A small audio captioner, trained from scratch.
Model: mfcc input, encoder norm batchnorm, encoder activation celu, decoder width 128, decoder activation gelu.
Data: trained on simulated sounds of rotating machines with and without faults, 39062 training examples, 25.9 epochs.
Rows from block 4 of the text decoder, named by matrix and row number. Rows with one number belong to one neuron. Each number is 128 + 24 x the weight over its row's rms, rounded and kept within 0 to 255. All counts start at 0.
# fc1: MLP up (decoder.blocks.4.mlp.fc1.weight, 384x128), inputs 0-42
# fc2: MLP down (decoder.blocks.4.mlp.fc2.weight, 128x384, transposed), outputs 0-42
fc1.246 [112 129 134 123 146 105  98 167 147 109 133 150 142 106 171 100 144 123 144 133 107 148  99 117 122 122 150 139 129 150 132 142 154 136 169 135 149 125 130  83 106 152 139]
fc1.247 [122 103 143 127 132 135 108 114 138 151 143 108 135 142 127 122 134 128 162 120 147 169 171  83 139 132 167 164 118 126  95 135 142  89 127 121 120 115 113  82 134 116 172]
fc1.248 [128 108 167 117 129  84 112 132 108 126 120 126 128  80 167 116 120 121 124 127  89 108 110 177 170 182 163  99  88 127  78 110  90 137  94 126 170 112 105 120 124 165  87]
fc1.249 [136  78 162 131 137 131 102 142 115 133  89 159 125 100 156 119 139 124 101 145  97 116 133 127 118 159  85 134 118 175 124 178 156 130 148 117 102  91 120 125 126  75 143]
fc1.250 [102 110 116 150  92 116 125 155 127 173  99 107 119 138 137 117 136  69 153 109 123 113 137 139 105  88 129 162 158 161 157 188 127 120  91  87  87 114  99 147 117 196 136]
fc1.251 [115 137 152 123 157 164 130 107  88 138 154 135 113 161 157 121  91 157 135 110 130 151 141  90 100 106 152 146 140 173 137 125 121 145 137 135  88 113 124 114 169 129 123]
fc1.252 [118 121 149 107 139 115  99 153 142 161 149 110 134 103 106 152 161 110 125 104 123 169 103 126 115 144 135 150 143  90 115 120 137 118 118 160 131  88 190 194  90 123 136]
fc1.253 [166 100 152 130 147 161 134 103 109 147 139  88  94 127 151 156 129 108 112 110 100 121 150  92 121 148  65 123 100 119  84 119 110 141 125 162 143 148 134 131 138 167 128]
fc1.254 [130 118 142 117 103 129 143  84 155 101 155 124 104 106 107 119  86 133 118 138 110 129 114 124  92 126 129 157 152  93 148 111 144 151 116 132  99 108 167 123 123 176 136]
fc1.255 [ 96 112 107 134 172 137 119 129  83  90 115 160 113 164 167 123  91 175 132  69 142 109 189 117 138  64 125 141  85 117 114 132 163 130 126 148 132 139 100  64 110 169 144]
fc1.256 [ 87 131 143 135 116 166  94  91 154 142 145 125 149 140 159 120 114 124 112 137 177  91 145 119 110 108 128 202 145 140 127 133 101 125 158 152 140 128 157 105 121 111  63]
fc1.257 [122 107 124 122 125 144 102 116 110 145 132 115 114 159 118 119 155 108 162 142 122 121 104 122  94 124 121 103 123 139 122 157 137 132 125  94 150 143 147  78 101 101 103]
fc1.258 [167 148 108 133 122 133  93 128 126 149  93 110 117 138 179 156  97 132 126  60 106 111  72  70 153 128  79  88 154 141 103 106 102 104 106 154 146 143 148 148 150 136 129]
fc1.259 [156 147 141 129 149 155 116 124 142 137  93 149 137 106 147 100 132  98 105 128 177 112 162 150 196 120 128 126 103  88 108 109 102 159 157 128 151 101  75 157 157 125 149]
fc1.260 [129 163 163 125 135 107  80 116 159 100 120 112 159 151 170 132 152 114  85 165  79 120 121 153 127  92 161 132 136 142 140 109 149 140 129 111 124 138 158 114 137 180 124]
fc1.261 [ 94 121 159 114 151 100 141 120  93 110 153 108 106 152 140 127  97  93 110 141 129 108 176 141 143 110 120 105 146 132 127 142 160 130 127 117 148 170 123  69 127 170 119]
fc1.262 [123 108 165  87 130 134 124 101 156 141 121 138 152 135 159  95 116 141 118 115 155 109 167 136  85 110 112 113 118 161 113 136 134 139 121  52 104 162  79 147 135 123  92]
fc1.263 [115 132 109 172 142  81 130 124 138  95 106 104 148 156 135  77 125 115 145 148 105  93 161 108 128 135 140 109 118 122 124 118 121 152 144 137 117 125  78 126 111 153 130]
fc1.264 [ 94 102 163 112 152  98 153 116 135 136 135 115 123 119 137 148 156 146 159 130 164 142 139  91 160 157 119 171 186 110 147 113 101  94 163 110 116 143 126 140 119 125 164]
fc1.265 [131 117 160 117 155 127 156 138 168 170  88 113 170 156 132 114 144 114 106 124 137 135 141 129 111 124 141 107 158 139 119 181 126 118 150 142 126 114 136 115 132 147 118]
fc1.266 [138 129 137 143 145 109 124 130 111 118 172 104 132 107 116 137 130  98 133  94 112 157 131 125 151  90  74 142 127 144 102 122  56 117  98 107 139 149 108 123 151 109 122]
fc1.267 [135  91 127 101 135 113 148 173 160 164 107 119 146 158 133 158 128 143 109 125 166 105 151 161 147  96 162 143 112 133 131 132 104 158 121 157 131 103 131 135 114 143 161]
fc1.268 [154 150 132 148 150 152 126 136 129 103 116 119 138 124 140 111 125 125 109 139 103 125 120 140 118 118 178 155 109 136 109  92 137 105 132 136 115 131 161 100 133 145 208]
fc1.269 [124 153 131 124 136 148 123 171 127 145 119  98 143 115 143 148 107 116 161 153 126 103 151 113 175 124 120 169 133 120 113 125 114 143 120 185 150 137 116  87 138 146 146]
fc1.270 [ 94 131 113 129 133 170 118 106 168 122  78 169 108 136 161 157 142 129 132 108 148 133 119 103 161 120  87 152 130 116 140  73 112  89 116 126  96 118 138 129 138 141 127]
fc1.271 [118 116 106 142 164 142 100 151  95 174 116  84 126 137 123 130 119 130 149 127  93 134 135 148 140 120 134  77 119 136 123 110 114  95 157 103 144 151  94 104 114 176 116]
fc1.272 [105 160 147 144 124 177 124 120 151 117 122  71 105 130 121 142  99 105 185 102 102 142 157 117 148 160 115 113 120 132 158 142 113 133 113 105 127 107 125 105 131 130 125]
fc1.273 [133 157 138 113 136  90 147 127 125 165  99 167 110 102  80  95 165  86 175 120 117 141 144 112 135 141 177 123 126 120 114 144 128 115 131 152 138 129 135 137 121 115 155]
fc1.274 [151 160 135 129 152 112 166 106 101 151 123 136  96 116 113 117 110 155 114 109 143 104 122 115  89 133 118 115 155 129 125 167 146 112  98 160 129 122 129 139 152 136 157]
fc1.275 [ 73  86 117 180 164 114 135 153 106 118 134 138 120  83 141 161 161  98 129 104 131 128 101 136 126 176  99 107 178 171 126 104 155  98 145 121  98 111 145 133 144 112 103]
fc1.276 [127 182 121 126 161 107 138 142 135 114 147 155  98  95 137 138 130 122 126 143 100 113 133 165 125 134 114 101 149 113 159 136 138 165 145  98 124 137 148 110  69  98 159]
fc1.277 [168 108 109 100  97 131 144 109 129 149 101 170 130  90 118 137 129  85 127 120 205 114 124 140 120 150 145  87 136 103 142 179 151 151 103  98 121 138 106 123 190 139 133]
fc1.278 [143 127 154 136 120 133 129 128 105 156  98 182 104 120 113 162 126 112 135 127 129 146 117  93 149 128 170 113  98 148 101 117 172 129 129  77 102 135 109  88 135 132 117]
fc1.279 [113  87 118 104 115 169 145  82  98 169 133  93 101 128 128 111  97 127 110 174 144 146 149 123 135  89 166 161 144 156 105 119 157  87 179 143 135 116 110 134 125 125 141]
fc1.280 [121 123 120 164  95 137 109 129 154 128 139  95  98 106 136 119 102 151 134 120  82  75 143 118 154  94 160 125 114 140  72 136 135 114 109 166  88 131 146 102  99 102 135]
fc1.281 [ 95 106 141 149 125 128 158 121 144 127 123 109 153 143 111 184 149 135 147 169 165 123 127 117 137  99 152 169 174 105 118 162  79  97 137 172 172 100  65 150 126 123 124]
fc1.282 [111 115 113 118 105 136 129 158 112 143 126 159 122 119 126 177 159 171 158 142  93 104 126 134 141 136 126  84 112 154 128 146 108 149 112  83 116 102 156  89 145 137 150]
fc1.283 [120 121 101 146 134 143 132 146 149 146 123 177 133 145 103  74 106 135 130 109 134 154 116 152 129  87 126 100 111 124  97 126 130 121 105 113 127 128 131 131 159 168 117]
fc1.284 [132 147 133 119 131 127 122 106 108 153  89 134 124 134 134 126 105 155 126 170 142 101 118 151 190 111 135 102 132 108 110 103  98  87  94 147 138 137 208 173 108 117 107]
fc1.285 [140 108 170 135 114 157 118 117 117 151 125 109 132 103  83 135  73 160 140 123 117 120 147 110 116 163 101  92 116 132 150 143  90 111 123 120 148  87 151 126 130 168 161]
fc1.286 [ 86 151 131 126 130 124 145  85 129  79 183 102 145 172 112 164 154 110 137 110 112 149 120 138 102  96 139 164 120 111 141 104 136 138  91 115 132 114 151 141 129 121 150]
fc1.287 [161 111 150 119 149  83 133  99 123 176  83 161 107 162 115 120 142 110  96 176 153 106 124  90 149 131 135 116 172 138 162 173 146 135 125 131 156 126 144 128 107  86 114]
fc1.288 [106 110 119 134 156 136 118 132 116 151 152 147  83 112 129 146 146 178 114 128 168 130 158  82 132 112 166 113 111 118 130  84 170 137 170 116 165  99 118 139 112  85  98]
fc1.289 [150 101 126 136 133 141 141 126 121 123 138 105 131 145 168 109 134 112 149 166 130 123  73 143 146 122 123 172 128  98 170 156 162 109 141 151 151  87 153  79 103 110 136]
fc1.290 [102 148 123 141  97 120 109 137 128 141 102 152 111 105 122 145 149 143 130 123 156 118 130 117  83 105 101 114 118 133  81 114  93  93 107 150 168 162 102 119 194 168  92]
fc1.291 [153 164 127 121  73 127 124 122 179 133 100 132 144 123 126 136 144  89 140 155  96 129 163 131  86 107 109 131  85 142 110 131 120 114 139 154 125 109 152 107 122 132  96]
fc1.292 [164 106 111 133 136 146 150 133 129 119 179 100 106 138 126 120 147 130 168 125  95 141 140 105 119 123 160 113 131 132 123 158 106 118 122 142 101 127 116 136 115 145 124]
fc1.293 [117 125 106 184 148 128 120  98 132 135 127 103 132 166 122 167 162 133 130 180 124 123 168 163 154 156 117 130  86 134 173 125 150 147 135 128  82 143 111 119 115 113 112]
fc1.294 [141 127 133 120 116 186 151  88 133 137 123 150 100 135 137 156 159  95 159 153 162 115 144 168 117 102 107 141 136 146 122 115 127 130 116 118 124 119  88 136 154 150 125]
fc1.295 [136 110 135  96 124 152 143 139 154 157 136 170 151 145 152  95 129 126 123 160 104  93 133  89 124  75 173  98 146 105 128 113 160 131 134 172 123  95 145 105 136 100 114]
fc1.296 [120 107 137 181 123 156  89 144 136 123 133 175 120 121 160 136 120 116 137 124 173 115 109 111 100 145 125 103  96 109 129 123 118  61  92 131 129 114 144 117 142 107 148]
fc1.297 [ 82 107 178 114 143  83  93 150 124 130 127 123 103 144 151 112 102 136 120 133 158  95 153 178 136 111 139 125  83 108 196 140 158 124 113 155  84 100 136 123 158 112 122]
fc1.298 [118 109 119 153 167 147 111 115 103 131 138 105  99 145 162 143 123 145 103 126 119 106 130 119 123 118 138 131 129  95 146 113 141 122 119 122 105 119 127 105 176 126 124]
fc1.299 [119 108  93 129 133 121 144 129 147 111 160 125 124 123 138 146 134  63 111 134  86 124  75 116 144 116 148 130 138 138 149 150 120 121 101 130 164 137 161 143  83 118  80]
fc1.300 [185 121 131 111 148 120 119 128  96 141 110 128 107  80 164 175 167 137 108 183 166 119 127  88 123 116 156 101 114 132  92 152 142 126 117 154 135 178 103 154 165 157 109]
fc1.301 [141 114 132 130 132 107 126 115 118 115 148 136 117 107 142 157 149 121 125 134 129 104 107 145 137 158  84 104 159 109 149 117  73 158 118  97 104 102 148 150 154 167 111]
fc1.302 [115 127 149 117 153  96 153 137  87 178 145 130 152 158 157 132 174 113 144 113 134 130  90 151 121 129 168 145 153 105 154 166 137 133 115 181 155  82 159 172 147 117  77]
fc1.303 [110 157 130 120 108 147 119 138 108 132 111 157 136 155 140 114 127 116 125 139 142 120 183 146 142 109 141 132 113  97 101  92 102 101 108 122 134 101 142 147 166 156 133]
fc1.304 [ 88 109 160 122 129 123  88 137 103 105 141 112  94 108 154 132 120 128 127 133 130 156 136 121  92 141 151 115 115 166 118 143 132 118 108 105 162 123 161  55 151 117 141]
fc1.305 [127  86 105 150 175 127 138 133 167 128 156 118 125 141 174 156 164  51 149 134 108 141 150 172 138 198 130 108  98 107  97 138 157 136 105  97 112 129 107  98 159 127 143]
fc1.306 [ 98  79 158 146 146  95 111 133  83 104 162 152 102 101 104 144 110 134 110 140 148 108 151 162 174 106 145 126 147 113 140 129 137 133 142 136  85  94 125 114 123 158 106]
fc1.307 [120 104 134 165 178 110 146 119 106 132 122 134 132 146 163 108 147 131 101 128 149 108 133 141 138 113 123 116 112 102 183 170 151  90 116 155 140 114 165  62 166 140 114]
fc1.308 [150 118 152 107 143 132 116 157  87 143 104 131 113 102 175 124 160 125 113 105 114  95 120 153 146 141  49 134 130 135  70 108 138 171 148 140 154 155 137  75 109 117 148]
fc1.309 [140 123 140 118 158 132 111 117 140 130 137 122 104 119 133 150 114 145 144 136 112 112 178 129  92 180 146 141 127 165  90 141 111 131 136 141  92 188 134 108 140 142 120]
fc1.310 [138 146 152 118 117 137 111 129 126 119 115 172 159  99 162 141 159 122 163 204 104 135 128 141 117 143 138  96 106 106 132 129 137  80 103 135 117 164 119 149 153 149  82]
fc1.311 [115 122 142 177 129  86 128 115 137 142 114 112 111 114 119 143 162 131 111 124 133 133 114  96 135 130 110 138 137 143 164 150 134 109 140 154 149  95 140 171 139 123 161]
fc1.312 [106 120 127 119 137 124 193 136 168 119 120 117 142 155 198 133 140 101 126 154 117 142 115 113 117 151 146 128 165 135 116 150 181  61 129  89 145 151 148 133 145 143 127]
fc1.313 [136 126 153 114 135 103 117 134 103 118 148 123 161 132 133 133 133 133 125 117 153 137 131 132  84 125 127 124 127 121 121 101 136 150 157 148 148 102 116 113 133 151 140]
fc1.314 [ 86 131 104 119 100 114 121 126 112 107 122 142 103 142 186 107 163 123 109  94 129  90  98  85 100 141 155 132 128 152  96 155 145  89 100 135 157 111 161 137 163 157 102]
fc1.315 [132 155 136 140  96 108  78 141 115 107 129 138 110 138 142 113 165 105 129 135 133 114 153 110 120 183 100 107 113 152  94  88 128 114 122 149 131 123 129 111 166 129 139]
fc1.316 [ 84 124 107 146 136 159 148  99 128  93 163 131 122 178 153 147 129 107 122 114 126 124 157 145  99 134 122 109  97 115 124 144  84 104 130 150 113 101 152 125 108 172 127]
fc1.317 [107 158 121 156 125 133 134 166 156 164 127 102 128 138 123 115 149 110 178 135 107 132  84 125 112 128 139 147 136 122 191 159 115 108 140 106  87  83 120 112 152 115 138]
fc1.318 [137 166 150 137 119 129 141 145 134 138 123 128 167 136 143 168 144 108 145  76  92 131 136 107 149  97  89 145 136 198 142 123 107 159 107  96 144  94  89 129 156  97 136]
fc1.319 [102 117 171 118 119 180 118 116 139 125 110 126 125 116 147 156 167 133 174 108 149 109 125 113 146 129 134 137 109 121 131 102 151 185 141 103 132  99 138 118 164 100 107]
fc1.320 [130 168 122 117 142 105 123 136 169 131  84 113  98  94 125 119 152 115 139 146 167 124 137 139  79 149 127 164 147 162 130 112 134 135  74 125 145 145 138 142 162  85 106]
fc2.246 [115 168 122 122 159 132 154 114 123 145 124 133 110  92 134 151 113 108 136 110 164 105  96  69 143 166 131 178 134  43 171 137 140 126 141 121  94 118 148 140 112 126 162]
fc2.247 [155 144 124 151 128  84 105 147 166 156 171 129 108  88 100 103 144 112 100 150 125 106 123 119 166 137 134 120 147 109  93 121 120 179 118 141  93 155 172 135 149 119  79]
fc2.248 [119 159 168 139 147  89 137 149 146 139 160 133 104 145 130 112 103  85  95 119 122 136 138 125 104  89 145 111 143  97 111 135 110 119 130 131 145 113 118  99 148 111 140]
fc2.249 [114 130 104 132 108 164 131 135 143 117  70 105 155 137 146  97  94  76 112 124 106 125 115 117 119 150 149 142 140 116 122 142 109 100 114 141 147 127 110 141 141 162 128]
fc2.250 [137 112 132 120 126  89 154  96 158 117 142 117 121 110 141 124  98 193 100 115 160 103 129 125 100 171 138 113 153 152 134 194 138 155 124 129 119 122 146 112 116 133 127]
fc2.251 [ 80 128  84 149 136  92 200 135 102 132 134 109 158 125 118 150 151 126  99 139 105 124 101 103 145 129 104 147 152 112 162 143 132 119 146 134 147 115 118 152 121  92 120]
fc2.252 [140 160 150 138 173 149 155 141 145 142 124 164 130 182 132 110 127 178  83 131 168 141 158 133 117 146 103 142 133 147 145  76  90 101 160 150 153 138 125 128 121 128 118]
fc2.253 [100 113 160 102 169 141 124 111  88 167 184 120 132 133 121  92 119 116 120 124 123 139 136 141 154 158 138 134 129 106  81 148 154 136 127 102 117 133 134 119 131 139 172]
fc2.254 [161 108 108 108 129 126 122 111 106  90  90 112 119 120  98 157 148 150 189 103 134 137 195 156 140 149 125 119 102 144 129 139  95 124 108 141 163  87 123 136 122 143 134]
fc2.255 [117 128 116 112  94 160 136 128 141 137 155 123  95 109 157 138 111  93 155 132 103 121 125 120 158 123 149 150 137 115 140 142  98 109 141 112 123 135 139 147 130 130 139]
fc2.256 [181 144 145 116 121  99 118 135  90 106 170 131 132 125 135 135  90 127 115 102 187  95  92 150 108 103 164 111 158 137 112 118 155 155 116 124 153 134 114 145 126  84 125]
fc2.257 [135  92 117 167 133 134 118 133 100  94 118 123  96 143  59 109 145 138 129  84  97 139 123 134 129 116 124  87 123 153 127 105 155 110 132 107 118 160 123 163 166 118 119]
fc2.258 [142 107 136 121 117 110  90 107 121 143 138 107 103 117 141  75 124 103 152 132 146 126 106 137 137 104 107 148 151 118 151 144 195 121 116 134 124 112 135  94  94 145 110]
fc2.259 [151 136  77 124 142 171 180 155 101 127 140 110  88 147 167 109 125 104 170 135 112 101 122 154 111 143  95 132 124 128  83 142  94 170 111  78 132 139 128 137 122 123 110]
fc2.260 [ 97 103 165 155 109 100 113 101 112 138 146 137 128 142 110  82 124 162 113 138 112 166 131 132 136 132  99 140 125 121 153 107  64 135  91 151 134 131 123 108 141 110 155]
fc2.261 [103 130  91  85 108 139 134 165 119 166 105 123 131 126  89 142 102 137 155 132 135 111 147 141 154 122 129 110 103 182 133 141 154 117 137 136 108 123 115 175  93 149 149]
fc2.262 [143  82 115 123 158 145 139  82 131 150 113 107 103 147 149 132  81 145 130 143 134  72 200 104 145 148 175 121 155 108 128 134 109 129 129 155 130 117 118 154 104 114 141]
fc2.263 [ 84 126 119 120 137 143 138  65 151 158 141  97  87 132 132 131  90 152 117 141 163 154 155 147 127 119 116 116 102 172 156 115 149 134 164 116 140  70  86 177 153  95 102]
fc2.264 [176 102 141 115  81 145 153 128 130 138 113 125 109 148 165 115 107  99  99 138 129 128 100 135 153  96 114 155 147 115 103 155 149 136 108 131 140 120 164  83 142 105 115]
fc2.265 [ 94 108 129 138 180 159 122 124 128 139 163 144 117 144  99 118  99 151 160 106 108 186 134 136 152  92 142 122 110 129 141 151  97 148 151 124 102 161 147 127 154 103  71]
fc2.266 [124 124 150  97 163 101 149 169 121 171 129 148 153 153 122 104 114 128 149 120 115  83 146 153 107 162 115 126 123 110 152 123 162 161 156 135 128 125  94 133  92 153 127]
fc2.267 [ 99 122  96 137 144 105 175 111 140 154 139 150  76 150 136 137 118 131 154 146 120  94 124 129 120 136 164 152 165 179  95 128 131 126 195 110  95 113 202 149 106 129 116]
fc2.268 [124 164 120 132 160 182 140 123 132 156 153 140 124 127 127  87 122  71 116 145 169 148 156 121  95 106  96  88 111 153 140 129 113 117  93 126 124 149 103 120 119  94 113]
fc2.269 [174 141 121 114 155 141  94 119 182 119 130 113 144  60  91  91 139 134 137 143 143 120 140 116 120 119 135 117 160 133 158 158 145  99 132 119 141 137  99 142 111  97  96]
fc2.270 [147 166 122 118 114 115 108 105 153 153 100 127  94 112 125 130 101 117 136 148 104 142 140 123 116  97  97  77 128 143 124 178 107  80 127 151 115 143 132  93 157 118 128]
fc2.271 [122 165 101 124 143 123 132 136 135 145 174 108 147 106 141 119 106 168 112 134 135 105 120 130 172 112  82 171  95 112 131  97 113 138 111 128 118 127 136 110 101 161 143]
fc2.272 [163 124 156 187 156  96 134 120 158 168 118 140 135 137 161 153 147 172  89 122 134  97  92  87 117 154 161 106 123 125 118  99 131  86 157 153 140  90 149 146 165 124 165]
fc2.273 [185 146 113 118 126  95 118 110 162  96 153 134 108 122 148 135 138  97 128 133  98 127 157 150  80 113 113 131 132 166 119 164 145 136 138 172 137 104 170  95  90 144  98]
fc2.274 [114 135  98 119 166 181 129 146 162 101 113 100 116 155 168 139 128 138 144 173 116 165 165 162  92 129 122 114 123  95 139 117 106 146 126 131 114 137 121 106 145 158 107]
fc2.275 [168 133 112 101 119 185 131 131 144 174 110 133 131 169 139 143 138 155 145 180  76 188 142 106 101 121 123  94 111 126 135 141 112 168 135 169 119 147 139 149 128 142 114]
fc2.276 [123 102 166 137  89 123  91 128 113 143 143 122 116 119 121 154 120 129  97 124 131 152  92 153 126 145 135 138 114 113 178 121 157 109 117 138 141 139 132 129 142 141 150]
fc2.277 [111 149 147  97 117 105 107 104 132 139 129 184 114  93 108 158  95 137  61 101 114 140 138 154  95 152 132 155 145 132 141 101  96 155 111 144 138 139 105 148  98 123 119]
fc2.278 [147 170 152 132 120 138 136  77 148  94 147 118 112 159 107 133 129 157 130 152 154 129 132 136 123 136  87 108 154 106 118 119 106 155 138 146 105 140 126 151 147 139 122]
fc2.279 [121  63 133  97 130 170 129 120 148 143 173 130 118 157 139 117 154 130 127 137 115 105  78  79 101 110 116 129 103 162 121 118 104 122 123  91 115 116 141 108 129 118 150]
fc2.280 [141 115 142 117 129 118 136 141 106 120 147 149 133  70 158 110 106 112 142 144 164 161 144 167  88 132 111 111 135 135 185 121 149 115 135 105 129  58 149 127 152 146 160]
fc2.281 [140 163 144 146 124 121 157 105 122 139 180 142 146 102 152 114 121 130  87 124 145 114 108 101 129 154 119 106 144 145 113 120 101 141 110 172  99 123 151 107 145 123 111]
fc2.282 [181 128 177 115 114 157 133 135 132 171 109  78 145 108 157 145 156 114 142 106 149 143 129  92 110 101 136 122 161 123 141 125 117 122 110 119 139 162 118  91 147  96  62]
fc2.283 [146 134 144 137 122 170 127 115 148  91 137 143 156 123 120 103 101 118 125 138 173 135 101 120 141 112 140 119 143  45 117  78 156 141 169 113 121 131 148 126  87 117 149]
fc2.284 [105 150 109 161 142 140  94 133 133 155 145 123 131 115 124  67 149 108 133 117 127 183 140 109 148 158 102 101 152  71 102 127 145  94  72 119  96 118 167 160 140 117 158]
fc2.285 [ 84 135 118 137 134 110 109 141 147  81 128 167 129 140 112 169 127 139 134 104 107 139 102 155 115 149 187 141 148 131 129  89 104 110 134 141 144 127 149 172 141 115  72]
fc2.286 [ 96 171 107 118 118 160 138 150 123 135 123 126 165 143 117 161 119 132 124 129 152  91 115  90  84 174 108 105 155 133  83  94 156 121 122 138  91  50  96  76 159 164 159]
fc2.287 [ 95 131 124 114 134 135 169 168 119 108 141 127 171 168 140 126 148 148 120 115 105  80 127 149 152 103 127 158 132 132 103 100 121 171 133 102 130  81 103 132 123 169 146]
fc2.288 [109  88 116 137 146 129 146  71 140 171 128 138 122  97 139 126 112  95 139 142  88 139 158 139 131 119 126 125 151 138 135 104 120 147 126  94 103 108 154 110 111 149 127]
fc2.289 [139 112 140 119 161 108 141 135 120 142 142 124 120 110  94 114 134  98  86 117 129 133 145 109 104 169 128 162 163 108 141 143 125 141 151 162 124  88 130 131 108  97 128]
fc2.290 [120 120 148 142 101 128 123 105 133 100 127 125 125 171 129 124 118  82 108 167 142 118 134  94 139 139 141  97 152 105 139 163 163 117 114 138 118 108 113 105 110 161 148]
fc2.291 [153 119 131 144 123 137 123  67 177 137 114 105 165  87 122 108 134 122 179 143 126 128 126 124 161 127 138 129 134 110 100 119 152 130 142 125 119 148 144  70 147 116 111]
fc2.292 [166  97 168 138 122  93 118 153 125 124 173 153 125 119  87 101  88 124 114 171 150 120 168 117 125 102  93 123 148 141 101  92 139 142 116 108 113 105 147 141 112  91 124]
fc2.293 [169 147 152 161 117 152 111 149 123 157 110 146 148 158 111 142 135 157 136 136 138 115 134 124  86 150 119 125 103 172 127 131 124  96 103 121 133 122 132 139  84 112 173]
fc2.294 [111 143 128 109 132 144 112 146 166 104 105 134 171 145 128 143 114 122  69 149  90 142 137 106 141 146 172  97 137  85 150 121 107 132 170 118 130 139 109 124 146  74 123]
fc2.295 [117 100 117  99 104 102 141 119 105 148 155 109 101 113 145 114 151 156  79 107 130 176 153 121  90 142 145  92 134 180 148 130 156 136 129  89  84  90 105 149  80 109  99]
fc2.296 [143 138  83  87 165 114 124 103 153 125 133 123  98 162 106 135 108 152 168 110 122 122 125 142 142 107  97 163  99 114 127 126 135 117 146  86 134 144 127  75 153 150 122]
fc2.297 [134 128 134 144 145 117 136 121  96 121 120 113 106 117 134  90 130 148 104 182 120 130 149 140 118 120 145 168  96 149 145  71 141 136 150 150 129 126 107 135  81 106 163]
fc2.298 [112 131 107 124  92 135  93 126 140 144 179 122 123 126  84 101 140 154 149 113 115 130 138 125 157 165 141 144 108 195 192 107 144 121 123 145 102 152 143 129 152 125 140]
fc2.299 [121 127 124 115 118 107 117 109 104 177 130 153 112 119 116 130 121 141 148 117 149 144 127 133 123 151  97 161 140 136  95 143 106 141 168 120 124 118  69 113 150 130 130]
fc2.300 [128 107 128  92 142 178 121 129 102  64 125 131 101 144 134 163 138 110  64  87 105  87 114 127 132 131 165 117  69  98 135 147 125 147 128 126 113 114 155  79 133 144 110]
fc2.301 [115 108 131 140 108 120 135 130 128 111 144 142 156 137 139 132 134  85 104 135 150 155 120  75 103 166 129  83 134  78 115 112 170 163 166 132 135 145 146  80 127 155 132]
fc2.302 [162 124 142  64 107 123 118 102 166 101 125 151 133 143 128 113  42 123 122 111 178 127 178 120 143 160 104 157  91 141 144 122 101 124 144 133 127 156 155 110 125 130 132]
fc2.303 [153  92 129 137 116 123 127 141 144 126 152 138  95 125 111 136 132 160 131 135 115 153 110  93 111 149 102 119 152 126  95 103 148 140 102 155 137 111  68 143 175 154 126]
fc2.304 [ 96 120  72 137 119 125 114 144 118 134 179  94  93 157 121 129 129 140 138 107  97 136 149 178 120 117  98 149 104 159  80 136 129 124 105 130 146 149 159  95 196 153 122]
fc2.305 [116 148 142 186 105 141 154 149 127 114 104  71 136  99 124 157 115 115 109 144 129 109  68 123 168 159 100 139 152 102 138  96 128 121 128 121 119 121 132 101  85 158 124]
fc2.306 [152 159 116 169  56 137 123 121 154 137 163 133 139 129 133 147 104 147 126 132 121 133 163 143 118 115 127 193 149  73 134 145 162  97 148 155 106 128 103 144 141 132 107]
fc2.307 [125 150 120 156 137 154 141 128 139  89 142 128 117 134 153 114 128 123  95 138 146 160 151 118 104 120 160 189 128  93 144 133 158 112 138 133 142  96 136 100  88  81 132]
fc2.308 [161 138  76 177  95 126 141 127 117 140 134 125  96 113 131  78 133 109 113 164 116 166 104 132 153  85 142 175 129 100 151 125 105 159 125 113 101 110 117 151 145 162  94]
fc2.309 [120 140 140 144 161 116 108 150  85 125 100 113 117 101 154 104 143  97 103 126 126 122 121 156 146 126 152 140 151 141 168 117 146 145  80 155 121 135  86  89 138  99 111]
fc2.310 [124 119 135 142 119 163 104 113 161  95 122 106  94 160  86 146 130 108 111 139 154 148  99 167 157 163 129 100 134 124  88 129 154 138 128 143 109 121 101 139 180 138  83]
fc2.311 [116 129 142 119 156 121 138 149 107 136 133 132 135 128 159  96 122 159 137 131 135 135 137 160 105 106  95 157 101 160 135  96 174 147 103 154 135 171 123 138 104 132 126]
fc2.312 [109 157 137 131 129 110 128 117 136 103 177 107 142 128 150 115 133  96 116 147 121 158  83 116 127 122 106  90 153 148 145 118 111  77 119 103 153 112 153 120 115 143 103]
fc2.313 [163 144 124  88 110 142  86 124 162 137 128 126 100 145 143 130 147 130 126 116 103 107 168 104 136 175 116 122 114 117 102  99 113 123 113 152 137 125 132 104 116 147 172]
fc2.314 [157  98 158 118 165 105 104 155 167 121 109 136 121 138 111 128 135  75 131 145 113 120 130 116 167 138 136  97 102 157 111 162 119 150 146 139 126 130 125  76  73 178 165]
fc2.315 [ 85  86  99 128 113 140 116 132 133 150 150 156 155 117 110 131 125 103 147 112 111 128 104 105 153 142 112 135 131  97 132 149 100 128 160 146  99 157 150 128 117 155 153]
fc2.316 [ 73 156 130 162  93 144 152 175 123 112  98 123 136 153 130 123 150 142 109 121 116 111 156  80 103 129 158 124  98 166 102 120 143 117  41 164 157 121 154 148 166 109 147]
fc2.317 [114 139 176  91 121 146 121 114  86 105 122 133 148 129 133 161 165 135 112  96 140  86 123 133 155 145  83 124 148 127 129  69 142 117 146 139 117 108 126 123 113 113 138]
fc2.318 [160  97 148 112 156 134 158  80 116 167 125 162 146  87 114 136 134 163 129 129 131 126 120  92 133  95 112 154 135  85 159 159 132 126 160 138  78 156 150 100 126 128 126]
fc2.319 [122 104 144 148 176 132 149 133 137 142 128 115 132 116 100 140  98 142 102 146 150  95 142 106  95 133 117 106 124 118 126  79  85 104 150  90 166 115 124 122 111 117 154]
fc2.320 [134 144 119 170  92 129 128 145  65  84 112 126 114 166 147 111 109 126  88 145 121 102 126 181 127 131 147 136  91 137 124 143 126 127 136 176 145 106  91 150 146 148  72]